A small contrastive image-text model, trained from scratch: 2900 steps.
Rows from block 15 of the image encoder of a small contrastive image-text model, named by matrix and row number. Rows with one number belong to one channel. Each number is 128 + 24 x the weight over its row's rms, rounded and kept within 0 to 255. All counts start at 0. Numbers have three digits each. After the name is the row's rms in percent of the matrix's.
Before each channel's rows are labels from the 100 images, of 14976, where the channel reaches its highest value: "top examples" is what is common among them. Only what is clearly more common there than usual is listed. The data: views of escape-time and Newton fractals. In brackets: how many of the 100.
# convs0: expand pointwise conv (encoder.blocks.15.convs.0.weight, 144x48x1x1), inputs 0-47
# convs1: depthwise 3x3 conv, stride 2 (encoder.blocks.15.convs.1.weight, 144x1x3x3), a 3x3 kernel
# convs2: project pointwise conv (encoder.blocks.15.convs.2.weight, 80x144x1x1, transposed), outputs 0-79

top examples: pastel (42); cubic Julia set (32)
convs0.52 080:098088112121130131116105159111137140180104103160153148109175147142130085146126145173108151120172129114098134088111137114149160151150113122123129
convs1.52 078:125144124120191117123102119
convs2.52 058:155144143127117157110105118146155115098137146127143134118130133092107099106135136137136117105141158096115084130120119132140148148147129109082096145129085170150103140140154137154053101155147124104160106121129150161159162169103135155127124191

top examples: Mandelbrot set (29)
convs0.66 118:108103162098124105165125094122138145108129126189115125121165139142105115146123155111077124145146163081119167108179149145134138115140111114122138
convs1.66 148:140122120106092104106088104
convs2.66 152:126152109151122113143109163077106148142127120119099113150152121153158120133170130105141112138143125138167129161130136161119092150091095115146144108109137121119137140112134160120165114099112132069098188151116136143128143159156118115142196088

top examples: vivid (63); tricorn (37)
convs0.77 077:111117154064137132153147127132117146138098157125108118133118163121105113127148142153107069130130160117143136129145186087132140156105128082152112
convs1.77 083:128128094126148126084123169
convs2.77 059:149114161132117131113132084145121151153100118117173158110085092146069122141126156118120128086105080113120146127153127112076126162146139140130130149126135131115115110125126173136181167123088142153131110107143078080105123111115136130132104134

top examples: Mandelbrot set (35); grey (33)
convs0.129 107:172139059128119178115109114128120121125154140064121127116133123138127102146135152126166147092083144138155099132090118110144131126124164131136135
convs1.129 084:154164151153134150158153126
convs2.129 075:068135071114092124135116094143100163119085121103129173140113165116113099151116163118098116114148120097120154097158092097097126112171115132104134106139107126102164118084142096141152135123147154146122135112155157111120114133125126165157131132

top examples: Newton basins of three roots (52)
convs0.59 085:126114129131143196142120134100151141142120134145169156162144135149130095118144118128130145142104105101103080099119090162152116125089163107161152
convs1.59 079:145150112138137101102096088
convs2.59 079:117163202133111131148115143142102116087129140149069125117143144139103141132149110103127129134107163100133127126123110158115172151157158116139140144171110153147107134123136143119128109150098116141113102107090089137095129066104135149130123183

top examples: Julia set (44); cool (33)
convs0.42 088:097081125108151096151128118180141144083104136143146121142143121104121083123136135135090125151174093070116131137122140136155100133107096116125125
convs1.42 083:130158168146161141143158123
convs2.42 087:134175125149143114101116164119178115116123157080169146185160148110115088132148089159122103158119119141148123164159139130105082135109101120128125121117122111102163123135138158144157145117089127117145137126115137127154189136104158108112147144

top examples: grey (100); burning ship (45)
convs0.32 085:144140105113134134163136094146158140124135158132124111137137157202156100141160099091128159167145112160165121127123148129118163102140145161128148
convs1.32 096:130123121131157164124164169
convs2.32 089:118124144120094144091092167114104120105174167123108119134161126128190116143155155118149142090162163159098132106133146164134137121129118120104081122123100110136143149120131121148105085092145109125112121168128140169141102151158153176126122109

top examples: Julia set (53); cubic Julia set (35)
convs0.38 113:106080131096100138130112123140143160127117146185148130135164139150121074139125127141105131132156134064099151107144123155169133133154101113126146
convs1.38 092:097162144165157140140136144
convs2.38 096:131133116127140114093127101178157136102144110115179170131115137078087104136121127146113112102144101104097102120149139084095152111143124142090133136147140141112156135149136108139106127133124110125179095126149134085153124117103155113087089183

top examples: Julia set (47)
convs0.44 109:109079125088109126126122146138138152144108126190135132123152172155113073139139136158107117136142135073090140117145132137168131153119120108133154
convs1.44 113:121122137120180157137164133
convs2.44 097:149086094111152161095138109188150114125143122128155125099116136090116118149102124146102125107147118134104123097125132096130140083153139147119110121130128144120146146156120063148081117146154137136175099131172142107143108139102141120111068158

top examples: dark (40)
convs0.67 108:102117168080121119140165123145141139160103155152131130151139136143089106120143136069089127130112170109137110122196118125153135131130135112141152
convs1.67 090:088099101109122114097110120
convs2.67 107:120182145165148091142121152105081108118121108086112141159127132139155127109146109119142117134138178100138126147154092178105125157100075093154124113140132102154107114114164147134131132102102101094108166114109090139138137139105143133107164116

top examples: tricorn (100)
convs0.115 123:140143120120121139145144141090115114158083120112112116086102140127146147088127138136125098146076140103108110104183163087125134159076135118120125
convs1.115 108:138146148121166165099139152
convs2.115 100:111127108094135135145136120111100117095100093155090115092107104136173111146094140112124118134123139105137198124136115105155113138146124095170118125150112094131122097109098094125164137114144142145085171135135114135099091108158100154145144080

top examples: vivid (88)
convs0.40 089:067151170161100130116106152118122118139127128108110099118132119105098110152143186143135101122175147124112108142102151112134128163093126086139115
convs1.40 100:108095121138152101119164156
convs2.40 074:165133121127142116138117092134127197146146107126131101121098100098134111101122141090155114115120103117145153139143165131106149142121112101190137085136121160145121159172130164131116156137109089116146112111128100102107160136128087076103107146

top examples: vivid (72)
convs0.29 112:061139160131144116159125126143133118126104148134118078130127110127106093126150151148132090147197101107144111132112160115132113152080122120138114
convs1.29 097:176158146146135153107143136
convs2.29 110:159149130154147133127082133130136184166151102129131147138125125106105106130139123076145085103107106139143139156165192119095134168118117099165149109147132141132146158159141176139145144116083093107149133111111116125125145135135133084104125147

top examples: vivid (95)
convs0.137 096:082141152142104131119117172115131121148144131113120097136149117087082118147142148120134098130177137128136106120112173071137123154092138092159142
convs1.137 098:126131124125152167130164170
convs2.137 091:139108119093140128138101111143130177148129127146101112110128083152137119100117118096108120139106086150158170148137190120105159140163121107180145108107122135109158122148087161150133154119102104137127147157138114098097167168128095101128108138

top examples: Newton basins of three roots (60); Newton basins of five roots (40)
convs0.99 128:144114105129099161154116125077123132127098124118154163135146128127141127120140131140136128130116101079106078072106092126157132126081171120161122
convs1.99 105:162164143162157146140136124
convs2.99 140:089153189119108134149101139134098127096099134131095128113137166160136140123122125121143112156138158124138146101133090177103139171144114104157126109165105155142101123122147141126155137112109127165080152110120091127101141084123096182142132153

top examples: dark (44); burning ship (27)
convs0.13 113:131125137121108106100079173116088141133100117127099088125113121077112121130144155138105129103158134082129106171111122142155151149109097091118112
convs1.13 109:122095118106088098115106111
convs2.13 105:111128105132095130135133163098117098095151159134131137156161153131139140138142137154119167129146160146094099122117079138129097121122135154068102157131110088161099118104138098129127096112151139125127102137136142176152102110120179192145141118

top examples: Julia set (49); pastel (40)
convs0.26 103:116093128072093135123125120115142153150119118166136127135176145145111104138186150137077110114145137070111118121136120137167136114131116117132164
convs1.26 109:142141121126123176145159162
convs2.26 081:145071138114135160096110104160138122141142142127138106083109162106107146139130142132122136119136114152118123070109128116143155123155136150108084106125098168128125143142137093134103114175168136148168086096152136095131123154112122153127073165

top examples: Julia set (52); cubic Julia set (35)
convs0.18 092:161137135127106159112123122136142124135147148081141139157133075151124121147164130148134135074083149120179117173100127145129102087134147130148141
convs1.18 083:118153120121114167166097113
convs2.18 082:131148098103109127096160093156128105118121124140138121102087151098129123113115132156165133130114103107126099088146113121099124132171137151072097092146112160100139124143141104159105154158132141169126106132147143082125121118100103104123065165

top examples: Mandelbrot set (71)
convs0.8 109:101157163124151119108156129128115110169148089145104147121134108120132166080143097138124124084142111129115143117155149160097060101129132115106125
convs1.8 100:147152159131171160140139140
convs2.8 110:172132137152136107137137171082146152142135155118122108133183134155124138103129089122135145137096132157155110173095147150131106136059152135157148125096179141132118101145124176123138123138111085114132120144084107125133161146117114093116143118

top examples: dark (47); burning ship (32)
convs0.64 105:129120123125128104148151136172130131075135110097150158148153125060080109153119119141136069113111123124143149116112119097160103123138132118159117
convs1.64 102:089106108115152151131149160
convs2.64 085:122137107157138138109149134115188134104085109122136121155145085141121110150105070161111113162100104144138140140133132096113085141149150109160131116125144111067182097131085128122127185138104133167127142130165146132128137116143136143140127109

top examples: burning ship (47)
convs0.111 080:136126116139130187123132149140111120152124152069147166141125139144113093102108095113182150095106120142162118129104091148146112134121173121137110
convs1.111 086:131150134103133155077152136
convs2.111 076:138101161110126167105146081159145105124104114093142129098119160092092134124137115123089112122129085141094175100161142125138190108168152125136132139181108120133155134125119091138104122162139129132150107106131138112131106107117129145086109168

top examples: vivid (71)
convs0.43 117:102158144142095154123106155105106121152139124130110090135127114099095108123160186158131120089172142123145113167112147123140144156098129083146108
convs1.43 123:124149103095147148100098150
convs2.43 091:169102153125140147129122089141127186179125098144097113095118116145133123112119137096141109108106097116151167131136174119122160151136131118170134085149136150123134140162126153147134165137094087143142125107125107106089132146147080081111110144

top examples: grey (100); burning ship (44)
convs0.104 091:139142109147141162160153107110161124127140149125136115150135134222122134134143121097127165166133114149143100117133156101085155112135118156130138
convs1.104 086:115120129139162177141156148
convs2.104 086:119133117092086162101107136112120131127163161134099124134130132113174106139150159103136151055131154176106127101129129145125144118131121150107100117137091115153159145094127090160108096127145126135122138146151157167135101172156133184140127111

top examples: tricorn (100)
convs0.88 125:134132131124156117126134125150094109142103129111135070146085147093119127103156130087117083126097130098147098154161117106127104105065128122117115
convs1.88 109:150161109155143101155157134
convs2.88 095:112128084107126128105101091186108119116120105138133132088088122126138121136101145136164123124152105104104146081153118116105126145177121101141091095166070142122138116131147099153129149118112157168108148134168112107107151109126102148119107165

top examples: Mandelbrot set (61)
convs0.128 089:113143139171136089125107098115116124107181087140127117149108077093158157112188135116135137143116084084130142150127114141112120119144122137138121
convs1.128 082:147126102123144144119163176
convs2.128 101:161093146130165127159136140105139107137135151142107094108156141154129162083117108150131159155096147153151114156074131141185141115068127130134137126101167131156086118168106142119091119150149119123134104115089085159130125130123135109127131132

top examples: Newton basins of three roots (30)
convs0.54 089:115120130106111148152154114129168128122147142121142148153179119145070121132117122081116106122110135139149102100142164083125130107085127094178125
convs1.54 098:102106112112093106121109091
convs2.54 096:151108124168163099150125132138139082142146143151137114077117131128164164084073136119162149150157170117113119111133138143134134134087149106138101124123140179150066138159180119105129092114135115121135133157099131138118119109128100114109131140

top examples: burning ship (31)
convs0.47 066:152106105117094166126124118147146126154100149094156136101191141142117075147076129154138144117150131110148137121108162124157145121102167128141134
convs1.47 074:110111100112077123099123132
convs2.47 064:139105140153178103099111094160162064118149140124185121140089115106108127131116133164124144112145119111103119110128159108150159060141135144129111145131125125149156139154156083135089115128124134115158082123131133125143109140101167138102116147

top examples: vivid (50); Mandelbrot set (35)
convs0.45 062:110149139118113155114163140115146124112132175132114088154140137145088101145104119088135102124140122144133110150123168088141136197128130084162131
convs1.45 073:100100105101132146138151090
convs2.45 046:147118147102159158094104127144145145138143143135117081101158167097142118160137111104133113097124122132133139121141101155118196145146105109148093114159098133128161159172118095136093154156100098147162096095125116120124140144110164137110104163

top examples: Mandelbrot set (55)
convs0.35 088:122117116189166133140072119105156126110179104154142110115128099119163154140142143148156147155165105134125136140080131122108139109137116127124090
convs1.35 114:136097126088115149118140169
convs2.35 097:153120101153074142105105113158160113150125175142155110117106131109121137159148125144145130122144085186108085090143171137123139115123157171107110110112107151116142185137148120147137129129141144131131098161160176137125145171126120121130117154

top examples: dark (63); vivid (37)
convs0.37 106:084124165117142107148143124172151127095143124124152141128161124085087111173111136139140070115120097121144144119122130108146082116122132116177121
convs1.37 093:096109123094147149120161154
convs2.37 083:109151093142161141100121123125191143120093125115147128181139102130122129144128071151112097147110093120150135152134133113113110152150123105147127106140126119085185086137092129133123172130111119170138132135191139101130161104119154115119122128

top examples: vivid (85)
convs0.121 094:088134144127108132121113145111142122145149112118126108143141121087067129139138156125135097124150116137130130135099138075151140170096117063178122
convs1.121 110:095084137115148149124160137
convs2.121 093:145125134105135161125093088135137216156127132106104128116120109141121116124148118122123127107106086153145168129129174116115141130152107119178143090116131137105147135145106173112122167142102119140128152127131099094086156162136084100113105141

top examples: pastel (63); vivid (36)
convs0.114 105:091149129171100137092095132093133098134142117152099098159122114121088109118136153132104110104160150104142123159125136113137130138102096063149114
convs1.114 085:135111135100132155115172162
convs2.114 082:165103117103126152134084127138121182158134131142097108091090156110131127111146149075148110103130105153147145111138130110115163143137107119159129095137117147118148157155141119150146146171110104135113133132155140126088142185123059108121116156

top examples: Julia set (34)
convs0.56 095:069151143131150102165157154143111115108108097158135128103149162142124128079137146135088100123138105103079111123153133135097126148106103144101131
convs1.56 088:115117124112152163114167161
convs2.56 146:117105135094118166159161123112141136105121111165107115105151111144154123119078128124101175127109145110133167135086124094185140098129145111138138137159160102128139091126093114088110120124163114175119128138126095115101085111147100152146118096